config = dict(
    model='CTC audio transcriber',
    tokenizer='char',
    layer_scale_init=1.0,
    lr=0.0016,
    max_precond_dim=1024,
    steps=8800,
    adamw_weight_decay_other_params=0.05,
)
Rows from block 6 of a small CTC audio transcriber, named by matrix and row number. Rows with one number belong to one neuron. Each number is 128 + 32 x the weight over its row's rms, rounded and kept within 0 to 255. All counts start at 0. Numbers have three digits each.
After each neuron's rows are labels from the 100 clips, of 14976, where the neuron reaches its largest size: "strongest on" is what is common among them. Only what is clearly more common there than usual is listed. The data: single English nouns, adjectives and verbs, spoken by a formant synthesiser in many voices. In brackets: how many of the 100, against the usual share in percent.
# gate: second MLP gate (model.blocks.6.mlp.gate.weight, 320x160), inputs 0-159
# fc1: second MLP up (model.blocks.6.mlp.fc1.weight, 320x160), inputs 0-159
# fc2: second MLP down (model.blocks.6.mlp.fc2.weight, 160x320, transposed), outputs 0-159

gate.59:092188158091122137117129135100127118207133165146183160089064132143124110145161109171162145081132165165152085137098200097146138071142123090110151094151138119142121145183133102149167131132181123107083177146074100112076112153186122095108115148135169158157181097122088142129119125133139164057152087107167171139094117135108128066181113150052106165131167119144141149119178125199082139124096077115139131155126097120151096132097108155083147097143153176078162204136135115169173165154135135
fc1.59:059097073113081161130144101167106130136089135175079066102093139054171081161124131165142095154120096128138155145145130142114140166093115160114135161117126158121120122138091164108109117140137133099175207130205137129133137177077090136124067161096122127066092132126070110119110091176070076133099181164099093143101155150111171143076172137119132100149134109098108133102087110129104117080159174071126128064173095133102139079145114129172097109115115123139102114069136175151128114115180052
fc2.59:097090140139147174170109167139147146134120086076158097111199135127112118100127135169143122109091170144154157109187174103139148165122124179140146113108079159129041030172104171148138156107143147164148119169183141161147101136097131089101108152163133177098102113122102162088133108072077152131096151133153165170111099150119159098152157117163125213153112108155101136104135144163123163122065188137121127136095196103122095158088095130080090079130193107096115155111192085100144116113168140
strongest on: /ɛ/ (88 vs 7); /ɝ/ (44 vs 12.8); word: red (42 vs 0.9); word: letter (32 vs 1)

gate.151:133127137073124136082076123128098128079126125095110171081116121092105150157111113136136075115129098105157106142134127142125103154185090149118111098126191160074098137135123174099186140088146115135163211104149092074118171108165063188077111131148128119099140085090061151133129168181119127096141169162130150162155132129165216121194198064112132062115080138128142121169151148078073098180072148131123137125083175137137091082141128126164118093127177133119129135115121094086146148146145118
fc1.151:105080156164105143173139096134151158104180154120069096152122085154170138114178125200159126152134121100166123172139106082145099113085149116211099161163152097137118106080148132103061155089118111063098101101169114178130115096191200186122177096116094165076146125113151144065143134083102156101147117097137139127115131121150062125109140085128101141132193130103139123156185127150111091126184151116094173157155110091171146099146151092103121158158188115121164125134131173152051155143120131
fc2.151:116092112090095098102133172118112215123115172144206134121158113105123119102149112157151133189105074097092132131105155132110187138101123132174087181120144161120107130107131148174115166099123103179098154075164155167148147108147113128105107094195179063118108137117152126117118069154162175156215094105150125114147155123110111098186156092127139139142175132098116108128144121095083198104104098176046170127145120177093109126157120110187100103127162074137114104096069092179152106122148161
strongest on: /p/ (73 vs 9.5); /ə/ (39 vs 7.7); word: apple (38 vs 0.9); word: picture (32 vs 0.8)

gate.139:106103160106116104114157119080151110200127167142115155141122109081077131162163099148080116121126099142116102125110194086180132115126127166128059124140115199112105172129092145171184059113152110101115194107180116110096153123127111125168053096158162221099119107121103098094144076170161139164159096104131179140115143193138153120139141130142180127132098140093131053152152117120090120029079075123127115140146087125116115117142091138109135121105201125125148128178125148155112127127168092
fc1.139:117108116158113097149170082182172093121131098124049067158127084086150149140164178094196090116178148128187120114072101101128129095157132103155080096206137130129118146102176143151114147077169161130059168185164154114095136123170061164136186136132140088085137139114154091163142106108183057142143083120126147107126131168137123178100116099158170108165090123159109120156094149154090117097105142139157133157160091080143131077104150109146085095119106104117095169116130078158132102145085160
fc2.139:130127127101124104183136091082118117139137155179084069124132085116098146125103167123151108184149132093146149149132158121109111090111102159220144096095137134134103113096076146180192166218115141119132165112114137181130107095122092205119172150095133139130098168156151159121148148104161115145126171076108087136123101158135064154063143076065117166142143130149153192164060139134177142135149162104139123142172154050082146131110137099145063141159131107098117121108128071200108123129113112
strongest on: /ɑ/ (98 vs 10.4); /w/ (72 vs 8); word: wants (42 vs 0.9); word: watched (30 vs 0.8)

gate.64:135172094138168142118167156115057113124129093129086136116115154114121120143148102112148172119134135121178101146071096153097100150083124135100063093135074149162147094141089144116138105084093206143119145084130103071126102074167184114076154178103096128037195101131138114118139129131125162097103166128107140157135122110119154131129150143145181131135170119138086206092088140098127075107188118159086097154091125091057097158145094131100167147123175119127028158158150104076146105157114139
fc1.64:117166189147087111103135182100184204088120171117173107153156101135144134131121178163115097166140093106108144133131156083120124082146121132119194165150172094124186136058127093090133082148165049152152142131161125217102168182128081096128178109082127124171099112134116122133169108154146130205109108146145100104138132094150101136177098092132096122148129156133157130152151073151100158147131147099121133152105159121157155064128121137099115095132099166191145131115075077176101172098137193
fc2.64:117122151119141086151128204139151162132151150135140142069120108110159079118207154165060156146183060156031160118092132159099145103155090119126076142115104153130135126109139100077142088093132065133136109174133118134131182126163108103091112108132141132166151101135143133081092146142102118196137126157158144113168110093077167102145089153172243082135140156150083167125084108102126152124138180128094139179134131119074101118126150127133195113099101136115166145118147124162126066126117186
strongest on: /g/ (100 vs 5.7); /b/ (81 vs 14.2); /ɪ/ (66 vs 14.1); word: big (66 vs 0.8)

gate.251:165089100188104143130117138086142070086105090123109125097135165187096057137116133083099161124169092104113110199138123158139112044111178128063138196121132123144089147115105148130110152142103158093111163094114108127060160139107156139134133121149093100142117152140190085131102129175130121112134105054175137075093167155122109113118150178093125104151155120118119069106139176117102094182082106139117187100082161148160038128141130140089126129135118165127146106047149129171079112146109163
fc1.251:148115139172154157139169110077131077151126134120100080085133142173110079128133111111125163078157097130114118201170118153150124052133142169103135162110152116184145159130212151140180133119082150144109206116121130114052076148090119158127073107141142136102146128117166119112160087176141125147140099134156117134094115163133119102135087141143156176156146115134146104073153161130143133159076153131137186082055106174164085132174132125107195103136149120114094141043115137152071071104094189
fc2.251:124099139133122079110130070128118087178093094177156124085172241131141140147105120156108150128181087152137161178111103143105179125086126139087075147110173127147158099097087185126084153100167155168111100138148130090106194122076122130163141139130130101116151110115156150173064104152150174152106145092126135062130107135104120148054085125139143133133099110164153084110116119103178140089098190114142089129118082130109161119156114089174136159111158149118132113150071113189022129116136106
strongest on: /g/ (100 vs 5.7); /ə/ (100 vs 7.7); /ɑ/ (100 vs 10.4); /n/ (100 vs 20.7)

gate.226:104128086139107116120151133088119164157108088069137157092172182091153156197093105197104097131158154142131083093118180169196131154103158183115145135137063150122116133102109151073141090159094104100163109176098118095150146164149153141032153174086166090089156104091092154118122096136132097133166101119148155085139165159149134117155180122153169117136151093136169135153136128174094174117158144102068085146159169157138166115118094157152112140108165071192125150060098126117091178122131135
fc1.226:129080085167136145083149140118139175143088086124128155089138156130105163194106121213112068107133135142125092111128188085146093123117102202107126163115036175138164176151105175066157095146064098172136164204101088123118155151152107082053113148070194101126098089129155125157130134148150130111173128078137179139139156114158131117155110080184186160146111145116134144176146099105079138152131150110098099118120131140129127138125121154145146121140169131138084117064168153130090116139134096
fc2.226:131081127038117178134130141105139060131135091153092140114125133115143141126139112165113153170148084095139136104157149153143125147094065112096105162177159118138104129158132171123178163143179101156127118103145165147215110055151101153111127141108142109138120139123161155129108096088167162183093101124116090123136116137131163115171126201146146113101059109112106139137142091056154141086164087112141129118149154059105148105150082156205102149127118174033157165151130159079104101160095201
strongest on: /p/ (95 vs 9.5); /l/ (70 vs 24.3); /æ/ (69 vs 8.6); /ə/ (68 vs 7.7)

gate.195:112136111135139053128138107168106143133111116121111131163094182160137110168141115088127147087147178154130138123078109136166171160118155102119160107166061084112101136085156123118084186174139061121141106136084146051139098147114104093157177120134114129089112136108108098143155127063146118129161162077094147132163216111111132120074078129151102105089157107094086096099122094168100126093183036177168149190155122062101173124120136165152145075077099133106140089148121169124097115158123098
fc1.195:195123141121126116170135096143122065168126127152110164167097135156079123140135142054127129155163125180059104096106122134190182171076121110138133066134058117150099096109190124104089137169166046111145096121085207087125102119076099162170152126117133111079128089097103093150114106105115107163151179116079182109142172104114102133111142114127134128128140124114081082143139116157109157123177097162146156165190120099151113131121151096143188111122099113147132113140156161107027107172141121
fc2.195:117146161154135093110070178170189112184145090175161248136090087165122111153154138067131127123110172069118147129122170197135118120113171123126161152109077122174106146151178062141113104128114167132139110103172147125110100154066086157112154153157130136162128093100104087076141104119116101119120157132098152115123117102100135082194111076136111124160081073110072086166126125190102121122185108147106106124153104109152152164150151122127095129175088115132127184136078127183105085134148099
strongest on: /b/ (99 vs 14.2); /u/ (58 vs 6.5); word: blue (58 vs 0.9); word: brother (36 vs 0.8)

gate.165:153101170129140110146094162150096142162173099100164112051199121118157139138095085161128108120122107075142100123106128114107059131204081157112171093070163149120180151090129107178153104097139117103095121157190131130142186172106136090090093118143142110142118099140144082119129069090120185086152108147075144120112133159088112059050120103070158143130182125184087144082097086142132086109142124099153148096124140126158180126119068103113148110142155064114122136166069160141153111103127108
fc1.165:129165163112158159096152176169118094067097133154154188172095125087110145093102096063122129107154141162106114131161127117068069131105139122081137122161139136151105113161101198125113119133153148093091135090085138153120085108169109109087102162213126151082171141078122090183178112119188150146125112122125131143134036157145143159160181183107135156142092194140133129159148145199168151149146145129134138132130105150121107121130140149102182122142192061123095155100167070096175126127088164
fc2.165:112152138175083045171074150157134118120105086127127105117139157170095160165113093047155192051153130184140101178161156189124145116107109129138074113126124156116101138141165129099083161152120100147122092151156132142053127168111099076102110128187126144121108099070156093194094114103160108096129099112148133099145151164120092108064125105097076138176136132155118171081141168098142124096121120100141109108109109097143109143138102169152119111061144075072135167154054128159113113078140093
strongest on: /ɪ/ (55 vs 14.1); /n/ (50 vs 20.7); /θ/ (33 vs 2.8); word: thin (33 vs 1)

gate.308:129136113110163163094109089178135148110187122152136133108058091120144123179178101092141132126120138074142139139194120118090099124159169104088149010125124095068116155173117090155218134166152111143122174191183150122147134100080127153130138087150117048119181144100172155179145148117095131113143149091134113117092142109152135074076104112083132124114125127144126107138100125152151092132129182118167156146097110107151122128137131114079187160148159107104147133119163170184187176153089175
fc1.308:119093148121124150160123178166091087130132160171092122113122167097137180110025157156169045123134092092124135125077066100105057130146141140105150162158164166114174087183222121090135157098062165125173123125156129177128098186163118153068129168067119133094144131122109162141121141119123131168113128082165097093181155108114180166115107099053135166133154127111114124164171120127122175125103126132150136123094142119146138148117152146166179181132091095108110107153085114124179137122148112
fc2.308:153119108133127034087127197113099169082156186114156183119141113144142079103103124161094057162177166162087100086068126147094094087074122130096078158162097128101098112149148162156095107102103143141117175210137142140163143084132100164109111096183144135120089154111133106158102109101079126110146120165139140085161103105146109127138118084134134119126115109146126137053127073106155197159141131191109151129154136146058132140121112127121103179106125131139074137145068130149127175181160067
strongest on: /v/ (89 vs 5.1); /dʒ/ (89 vs 5.5); /ɪ/ (89 vs 14.1); /l/ (89 vs 24.3)

gate.198:167140184160145142123150091103150099152126162184137147134118081112173078138126093156160168085145069066188112119158124110127093193160140070135086092158094077159151137125097170115145116129107078140119152134097116145127139060106124119096128124086167070099118148073190120098202072082130119151104068161151162157152086190154143148105165123158176200137137133098088105158108166093163093101139098116116146115141086153166136141164135080071176130113150128128097133135109128120130144146177066
fc1.198:128099115061152129145143138092113109087174123121153098139125099130099110117138142079112133105130183123150101187153157155142137149121124137078181049099109129155158029134161147144191164122122167144154114113122150127108105142140093082188130042048123171163075140129085080140141103154164215132154183140132133123108168142077147094121117142106109136144147121180210161133128067178142092105070159130119143119144099105117109107080127161141166153151058156114122135168147117158123112132081137
fc2.198:114151112128113112113132095136079107123188182098144120101123118068088185124186139176175096157125083174188092172096093148076089102090079117123114078122096123169094135141144074126156152120148199159159150108105184094159116090145121117137124155110097109158151163202158124060113138166110111153103111131150156116158157139072129131157161200082094117132131144149186106145118108165070094112084103138159087135091119088151141097110128139095161129130089142149159113178141154090173133158204076
strongest on: /ə/ (100 vs 7.7); /n/ (100 vs 20.7); /tʃ/ (88 vs 6.9); /ɪ/ (88 vs 14.1)

gate.41:156153143136192114188132128179098177114147106126137144153159158218176146151105078134131118154104093098150101119145039125102142120164150162143146092141099174094094187120080127126118185131113101135113109134116104168162113118131053132108055135150117100095163189083125131174116159118123191184175139151105116177177108190131140173181141104115120106142186113135113079106132149129113119156139167140079198102125146138172116097103131170128182119109110174107154168130082132188128149173120135
fc1.41:158136150163122111139128085097137092147121155131081144075103128099157138050196110076200134125187168111088119124138149088130144080071134111146184130156140077169173102144091143142136129113169184137092162081130125098111149115140105055108112163155118149166144118178153125060120153090070141143120140144139134179145177105091096163147164098177184123135143077162124175050128119145117175204091135148142149149092098163092111131137073085115130165132073110156085157125127116111153153147169128
fc2.41:101135136105089109127144144146098163161061141128138078129123073053161148117152171134143119071191110124156114143079127103110128116124115114128141106188126128116176143111127167126134111088067224133118123132139131094114110119154083129125197158129130038087105132131057162157163134113104080115070124122177204137193170147113137160088142128133143117139088088144077126158122107082170092138131047091107168119137088162148154159123143102156189111148150132174126089081096138109186140144155133
strongest on: /p/ (97 vs 9.5); /k/ (96 vs 18.2); /ʌ/ (94 vs 3.5); word: cup (94 vs 0.8)

gate.211:139076159137178128090166112135126093081145132158095163105107147141154105096152147149067162199128117101145233086094154155141143169182122131129067071135163138093117145093121093126143164158154099134086134123132176159137095116133214086130134132164073047185112087133135108141156139129117133147099116125158194118116083151075126119146110089152172125150180107106089192132080081158162078150128136137160116114132139118101118090085108109082127153125156128188097122103109131150186142146154189
fc1.211:180150102102196143105128110140151129102139119133098100127119147193161050122142151089128084114138114155107184160210163150114115148136107119100161101133119156089122174140063146091171153161152114143134123105119163112113126105090093109141193071159092131133179085151087146108067210155129134108143134160182163067085116104093180189125099096163149121118168113108119175103154148111139101173156136127162125104079106063073064096139151140137122163131145111159156066097074129125107121160089105
fc2.211:117133106128137148132158143187150148132051111136107168127104121132115169165142107153103132145060147100130103079127095108079134117132176176081115093151119159091081125078122091149151153198185173153084141155088153163144130140119157117103108152102119165158129147147139126107174148175111186128119093164189158180105107174153162117098167179148087141144131114111122151139080114059121156158193067062115151118080121094180108102138099117091114081166152157149134068220142087102144141130087150
strongest on: /v/ (100 vs 5.1); /dʒ/ (100 vs 5.5); /ɪ/ (100 vs 14.1); /l/ (100 vs 24.3)

gate.237:143125089130079107124093142109117051178108144160136155099146173112077097130180130213094115157090185157104152135107142109122100129109135091134165090114139116176171144173111162117120076154124082144166121143166135145089171087183121185093103152143125131151124160181161097155171106117116129120125176142139168114165161172118129122107194119230089096078139151116087173113131192083167151072155140164134070167126106117115140093121115202111131128148146146076113155102134065125128087115153112
fc1.237:113130141143124078105070084129110111182166106140125101152168179123080164157115157116138153086092093113150149122148136141076095117091131084059130183105128147160131158172121133134084076218137099081156130131148127152076161146140115146096078145178085144145149132079146140119121117103138113105184171181142156125181063145127131143093073090154095071087164146094099123128133133127127127098116142057220190200134130142115157129143195104146159131151149149120129103165092089137145088171156149
fc2.237:179125113123179099132092117076104119161140076069069083120096124136137169141138151073140109102155171109151168140168092148102187095105117181167121112113121096090159131130111158193077077162118131141126106084135105087110128065131180107099055087098088153170150155111070160107099145092122131139133110207192173126106101127096131153147084128131145149063119126102104195101143132175122116117104062114140155083087123131105123172117113158121169139105136140075144148196128150088129086167130091
strongest on: /ə/ (79 vs 7.7); reverberation (69 vs 35); /t/ (57 vs 27.3); /p/ (35 vs 9.5)

gate.277:152150149109154147152137143135128117157093143131136115101129120121083127174132129179114094154162131069138143144119174155098096139103138086184048121145143144089124138141154153138150164154189163086142130094157082152084142142121086108084152143124192103067093172196143138162109171129144144136034179135136149133118104145169178105154133132048077105112107160128188094117160112142125158143134068118106110160169074068151098136178108103111161186085176127107145113108105119139112130083043186
fc1.277:138154111146121105110083125165142158137101081148148168167142128139163141136143137100140182092152188120112121145143146161105137130095155084084165171094158107145126152126114051145152149113076144125089146217062216146162057156131102193138147123135100165150183061180127110149125126095105160153129051101101107126114203120148121132070084162159116104116089118079127143141106113176147165097107150093147116133102085100176137072050126123168088141133142105122075132155171155154137140138114129
fc2.277:128142155196143150115110110105171151111101129085116142196122125119139175099085143101116125085126105120031147159159104150119125072123145110112133113112131163083170174151125140204098068093111096091127145149087140133129134109131163132138143126056129133106162096106132057084100166122122110111149157118098156161114128157104122203099158092210143192072062106131105134145133136167061047129131160153119095120112143183179132111138129154120180119161140140166099107138195121126195096116127105
strongest on: /b/ (68 vs 14.2); /k/ (59 vs 18.2); word: bag (36 vs 0.8); word: box (31 vs 0.9)

gate.89:128097160053087094087145096075105106150098084136102168169130134171141124165123145158152156132161093152115099153124108135150097141122134138133188134069116144167114096143146088175142072122185089080166157163102139111129093168115131080110118163133086119096173150180111198082073138133108139112130118107130094115117087133095151187088091131129075081143105120111125128133120175154149080081122148151103051140085099038095174168129133112076120174137104065091166130139120066151173114118098159
fc1.89:140093121112150130138169150118151118177087119125142194140120114117101106170184120166159139125047151132115143156106125112114188143116161139158148085083107073125165138179151102099113042105143071112205117133142139076133098155096172084131161165050135144097132113133148136115116151130142188173133144075112066138172123130110138117056136149154109095134071094145122122181131114119134124149169140109052108137105127101115166204112106187120107187065124169092063143135099139116122122077126105
fc2.89:110168121124097155122122089138175096175165122131148115178170161103136090087123131100140191139112166141149103177101133093076185132114097180128143152091144136113129186116089127013108115220112179153156095098149143174144103169135126092097091142174106113161106083087082146189108152143112111110123132132128100148115173129081112096162169123101125182149142143173145135160096125100164141106148134147129124140080136108114111166133183087115144072090129160136130098080192124161140229163132113
strongest on: /ə/ (92 vs 7.7); /ɑ/ (90 vs 10.4); /k/ (90 vs 18.2); /m/ (89 vs 7.7)

gate.178:152117082135106138098138126129182123174137050101113134168120148085131112118169146150162161104183151076139099113146074143150131118165066154033076087127134120086166140133141146164155119121186070136140143100154165171175174133115118126112064125160156127192089154073177139116091104083092146150097069105191134117154146183095100161137117161118148113162156171138111075080134144156131077093118113134155108197110143132125172156122096122091184137123149156110088143156120188163135156105104098
fc1.178:172096085111107107130097179162090123168108140127094121084147157094160128178151114168164163128159149143089102131125108141173101166149122101158120079095138102113156136124148138191173170120186152094163101078136223127138145068118122125067139119159182163109093124114160114124097133075131120070178052151132159095119086125086124165111124089109043118125080098148100102136135157198172115066158141078136149147114144169151087166146143131138142144127122171081108158172102181163081152148129105
fc2.178:166127103130122134143138088137153112100121134160174116148155148076146153144155089163069148114074138140131150143125131144113155145084177074150052127118146161064090115098130149106162117112163148068060164087115122135181173122101170183135119146104087111123093104099100109160114151179090122146119146125080123138161070103112067056202172162108182160129159174176131143152179205119107133083135110115140088061107174102092084142150134130116116143116103168192149157146142102118096133115079097
strongest on: /ə/ (82 vs 7.7); /k/ (82 vs 18.2); /m/ (73 vs 7.7); /ɑ/ (73 vs 10.4)

gate.182:092056130152135124112142160070092094135179084169104121119143106174141119092112094108106178068058105085101063136142134162137071141075142201155085108132066113127099178148101175091101080129138182130079182143084158130117080135155113085085073128136155153104082149170097079108134116090150132170122192195141136186128105118088134177105144089156124136080095146162158082072089133110134103106162150124111080141127125113135138117123139137109100129086173134160160092115114111095139121120130096
fc1.182:145116096108083151119137133184101160118097098154096163122125134120141112175182092120134102179139048167112113097153113065109117099129157060130198152091151119135145162121135107174160166117143088139168211144162108201115097122088131152093174094096114153170142134143158143096088098145111145115118137127096129102091133116131138074083098105176104081132128132209142154156180151119068145066161128141162175056147119095101119204164145087194093078136164111127103123132143138144119088123115111
fc2.182:135086189167142131082158110148154188158122145170172144133088143064146123174145090086097155136132143164084124077118157137073125116103168068133118112096075130085159155140175113204134083149189149145099144106085147116122137155109130129126138142148102172108166165107094140128120113138146149114085127125120153142168114101170148075112118082151129099085162135185106108130163144129130144092069095073182174107140063179099090199152109078187132119161119121111125061123090097158102102206146129
strongest on: /g/ (74 vs 5.7); /d/ (73 vs 22.2); /ʊ/ (66 vs 3.5); word: good (66 vs 0.8)

gate.299:115117154161100193112110145097158075053154108148107143101187122137155140094076141174138144175127127128171133124061083113120078120136136112143148100148150134144084153127122113134138137098195148115115112092122148088198049129145105125085084121119112126112088211124156129151121150104120118148139144132157129157165126193156146148174127116136105154112104056111137111134114207162142123128135076176098125153069112116124146132058074146113156055069139087094181082134124124087172077092089171
fc1.299:135143116131075147141089103068122129185122153138138085156158140159175099110139117109157177152087166100093048223175170137125129113161142150116122170082149137091106100119087096133103109125114154144100115155137086152117112102159102132141101164142081173205150156155168204151144141168128071022146123145123072140185146143105081149099135090086122120110109126132171140080096137105134120144109149059170134139133161149139142075100056107152122114146151112141128118157153160122116159199171135
fc2.299:161125145140112085077105179149094109079111112149107117115091126151129102135144179254197107159111119083108059118109131128101123110115177146125148147123129156089115134173120141079099172075124073117104161101099116093141102172147086113062126139119122182108148064030098128120108123106110108102132121215123132141135088159158120088139116102156135117102137130116097151138149141181095099141149068112111049075161116091098126116119102144116125117113072120116113101171149094140139096095192094
strongest on: /g/ (61 vs 5.7); /b/ (50 vs 14.2); word: bag (35 vs 0.8); word: dog (26 vs 0.8)

gate.319:083082107180105121146106104152119096091126124160073189130179141092111138186119152137123130112164152127082130145088108136105087136152138137189117159112097129144142135152153120114103138168124158139148126120135135173092213097205092106168107118247141109081110103133179109159142106128137149073100060158157209080117129102129129062139147152130114139181136125107103118099127123143136082155079120142155034122093136165123074093080092117187158152124117119113130186088117133165124143100139127
fc1.319:163201060052207176082131134120163135107092119115087137093108111117126114098174191104108187083158105108109083137114084109150087142124125123142154158115155080146195156134155131168095176151071154176068108121129110166136141108141157114155138074124132100147123108128141123154117079118087145117126066146120132068064089165151122075161089159110176160177165132143125106103140082118154107178121168092114150142118172128164133096097122109195152150074132137187098113107125124131139092149123179
fc2.319:113106164158126135113127149127167120130100156134113179158148150154131129117115135101121111173126080114118110103157157115066152172114115125200107122118043173153084193165137155120154142187143150144135135108119110172098120180096172165121138143204132105103148124125081063090161125099128101039046091177104123098137123185091090101176129153087129120154102142175094124166130138122122119143087098130157112164155077122132134080134164200134187167119152145182145077197120132132091076138117160
strongest on: /ɛ/ (93 vs 7); /s/ (92 vs 20.4); /p/ (90 vs 9.5); /l/ (90 vs 24.3)

gate.11:100104129117127105105097154151095107113120157157126071170128124130125176200085104091146143130150097167213122090138168111172186121152111123148138096158101190146188114109094182110138145124138178139120169165106169152104115117113105099144073111154110086076170089136108108192145120212125119116157152128079120128100123096135145085068137111160160185079099167114121131212149135178173163161113134124134123039154129129128070130131090056122172153124154162171105088149131113105132098150136139
fc1.11:094092115064147162075156133136126194152164114150168157166098126111120090107061107122132123128134123110141172130111090103159162081205151131142152086202129186119136100129154132085139106091135113162144137125096155113077141130143168110158109049165138184105126140135166095202143106157093115129077144110127118111139146163163100099147130110087132202101116194168060113168090149088160155115156121119121176083119149151165077062143091182086130153129127159141129124107139059093114077120167122
fc2.11:152088136146110148165074129126169181133134157109145125146115153123114121114101134050087144135109188123141094127160077099111137088144125177131114133084113169046081151076090128113131108115173091167069059162117108183106159133186100094155097103102152120105158128096171101136107145160170145125100121069129196107102092096121173162153138059093118121123153114117144111123221139125143079097203149110134147083133167126087125126148190143082078105146143144118130069178167124123094152134128162
strongest on: /ɪ/ (63 vs 14.1); /p/ (61 vs 9.5); /eɪ/ (32 vs 8.8); word: painted (31 vs 0.9)

gate.288:133136170117135190143155195099076116100156101134143144122082155156172129154153087119152032124157105067191085130159115124130066118085065137144111107117140136122138141139094145103136105182109126121148133146145142143139125110099078120172140129159121102092163147121193131154089120133078172101175178162085122140145073166122142168178145068214192112095112145175119096124132091186103166169137105085120161127127114101155139081122179112172161137122142153104097169102123187074098141155145161
fc1.288:123172152105140149139149161115122180083179122099107124136139132131144101151146150112103120140144119142104158117160092145141104079181071087099174091151137103060133116072081090125082178190171084104204125114141149117172149119126100180073142137169147123164162177129144110151163136074109157112130133148101127173150118150126140157158052134159104115094133098100142063154121136130168096089063097118121141132102139121134105115116154095216107097105116122049160197154037160125145091088100133
fc2.288:143134106077162117126114113135169122096103074117137136077121144162151124123110083136150185158082216191077118126108163150080144154123159090170169176103151185179111108146132118109109096118106075111092030150096088156099096094109112132113077143083088101130098147202151097118080109114098143147156110094129119140094071111153100107062123099117080118101091108116063189154140159112108123128144134169050134116148113088114138131153127156118101134187176185085142110128105125169135141103123099
strongest on: /p/ (93 vs 9.5); /k/ (64 vs 18.2); /ʌ/ (63 vs 3.5); word: cup (63 vs 0.8)

gate.156:105129109083140118123178100159054117114156062119193112128085152124154079157095110187095087184184129157171143114152149134144100153119101124150084103157113155140104124097104120117045069139151165106165160141173074100158123117110115143109105116091183165125095008108121124081109196148092110126140095062135173156086156158090115127130172112129138145121123123157123093120058145112134143135163115130088133144110171147113118120113078113144159110084125185150103115131063126103156167120180158
fc1.156:166136107139079124087102109159087062137200131110201124072037124065082168161064131146110150071100154117169178152099126081167119144142152136156080147106154127150127134102112162138145128077127149117100109109106040120118119096115164107096103088152198159201171097144171129110087110142141133152094075097143145112100162131116132112124155168141140143137166141145091137093113132133136092183158156159115083131063134050167156151143157139144118142138110113098150104126102094169167152141172149
fc2.156:120153115176126094118161165140165179190132076122085120127108102113162123128082137149173037132171153159188134125114104122112165121089127139150141085137112120173099109110101150133154154109093094117122074151099121127090066166188109139105142088176062149165124163095114078123123092061134100180087102127093176161167085131078160081104147101202051107080133145097084124123159155136113091072133150137148131110111128168153153118138172078196137128160136094088129118156115101159181117137126105
strongest on: /ɑ/ (72 vs 10.4); /oʊ/ (57 vs 10.9); word: robot (57 vs 0.9); word: small (26 vs 0.8)

gate.242:132120135150142135121140120098184048120127100157071136123127105156141100090128135118162096198149120107118148136117108151087127140184116194213159127116070132109138120140146106113078119143217156133118124124035107139154104101132143135149096151174083083124154098173161204142101130140088155135111155091120167093106132137147097117118095098122165096122146131116112156157063123128138185159144077161117189114108079100163094126146131085126149173100189171072057162137108056104103099156133146
fc1.242:155149072084119147101108148166104176130117196143163149062186141061198109116141050116166097083097115071137162172138140090092110094101111116102135114140121136152149150171130166113109118105055125091141128123106119131152117120096083085171112093113130159138098082091167108169171137123117161130121094123166115142060132146092147188151142107114062091130083124163120119137170134111090073096188109151135115137082154138077122102144119149165093073117073099165183146132164194139145176140158133
fc2.242:134100139153118161110077065145100091203105050091109104150112137174080117061112167143108105152144167132130129132095138165073128067128126090177172135117124113149160101123095133135103147190101154106155194199075191171133081148112120120173135162140082132087132106112118156151143110187109160119106114119146170134077132124127126151098164039125131119158156081137134068100163111142078122141145090120044147197131152119158141146176133092124175146108133101125139146126101113182174121129142153
strongest on: /ɑ/ (43 vs 10.4); /ɔ/ (40 vs 9.4); word: dog (29 vs 0.8); word: box (29 vs 0.9)

gate.22:126063056193147109149152121114064129115153111117161129083130108132133149169145166180101130114132085130155145141101126155131173115103193107145108160090165172118121145190141182092118109190174124137111144159188117185123106129150115135116186078090130126121094067125133150123066138163076150189153122136191173196092090164127086121093174104149122089144088147164087122120190104161166203149173122125129134149131132168171071142120121146140145113144135081091082119149125111130145123090176102
fc1.22:127077086176121075151156155141096110150143120115169186148134114134122162167147172118102143102127108142150155150129120140140178097136180112166124099105152189135091150146111185119103103132133111136146149130199147152105095140105087156098164087073148141106036073159121112096082115125095141172166100147195161196118073141132086156089156091185141103109071131186099109119219135163163193145184170151130153158096104173142104173129164119148153109165120135105084106163120101134136117082140128
fc2.22:192131162139138116112178150108111100131169055095095177117157103138134119111134089154073120105153151142136121133116079109176186162130099110119138153090117126118137098167116248084116154134141168118081127147157100165136092166123132123125123090107114098095149103172147060132095154146105186217111091092176218126150079171114136128045192086131130107109076145170084132111127154112176107152150165122111152146116145127092135112132085128116115138087180134104104145161163107157133120162093104
strongest on: /ɑ/ (100 vs 10.4); /oʊ/ (100 vs 10.9); /b/ (100 vs 14.2); /ɹ/ (100 vs 23.5)

gate.244:206115089163142107133147116106114134179075181173106067113070117114154111137150143176159093201119092146138179128157134103144162112154145106130062162123074124181122161133156127143120047109164104167096118162085145113121083104127158170138159092157121101112127146156138141152118146076134131115137157061120138086078183141091187075127149090155087168152158085130128083150104083125138118154145126133091140159121123156152129151168111104184140189035151122080116078143146182147141098159111130
fc1.244:176134116123146086099160064090102113137078173166085082086107178144150108149194100183183159178101163116174174087171179137078134141117149102150073165119084140121082148188168124140122119137107087188101165166109099135116153162149091164153117097149109133142142141159138130160140160163160111120199125146123129132091134112080215115083128102123156128131112169153109133118124121126187121110147190122123167153089129151157119107139103188149158155080099127156120091112122146098148069209177118
fc2.244:141138114152111107125103166141208210085127165133155126090087162129107139085144163112121104081144074104169114158141110128143136070122109118087107123080164135181106099097172130116081045145113141103134099128140083119138122138097136100113092118108080150103121159062179209135095087144149090146149116081128123164139204176131148152122077141193135151126142119100210128111060151090116129141058108123173148104114106125115143112192102186085128146174103159129107140127082126133082145135166144
strongest on: /ə/ (99 vs 7.7); /k/ (77 vs 18.2); word: kitchen (42 vs 0.9); word: quiet (35 vs 0.8)

gate.152:156154067158146082082128162064111184115127124139120149093128107122132066074083138134145177097132179126147091109087137138110085192112153124147121154165100127094107154138146129123131089096109145080097127238129100103137134114126137118213178167072113126123137134140183114135146100166124132115101117087135164124142157104097136159047131124168103131085153088066196090087110117128163126149136140130130086098168080124090138139187102105147079212115150167157180099120141148106114151153112089
fc1.152:118107096115126070158164161152113157095122102130143133108092208138076209135141092086176075159127134186167102101107127119138142141113093141116096116093162135138175095130107108077114181126100130157107128096149133181104158077144142116117163082108165165120089146055095162167174148094164084145116091116137173105176110093166146129063166177083116131078125077116157080089174088174109133119170084127166159122183114103082171139082135081136058136120135149150159103105117129113152100134141090
fc2.152:125111160109117131139156108126078129078107071142101086099099119130099127105118114122116139129094102161045114121144149134177105139089098107115114110101165149080083133104140121146117124123132101096071070142151102151132101103121149127160125154142157072163127133166123093088145171072144105205116136108180129115131086071079165141050138117146208157090121150217132176031115133057137135141138101151102153179148118135117118183138142131114127157087141081119188202153118120107130137193106162
strongest on: /g/ (89 vs 5.7); /ʊ/ (87 vs 3.5); /d/ (87 vs 22.2); word: good (87 vs 0.8)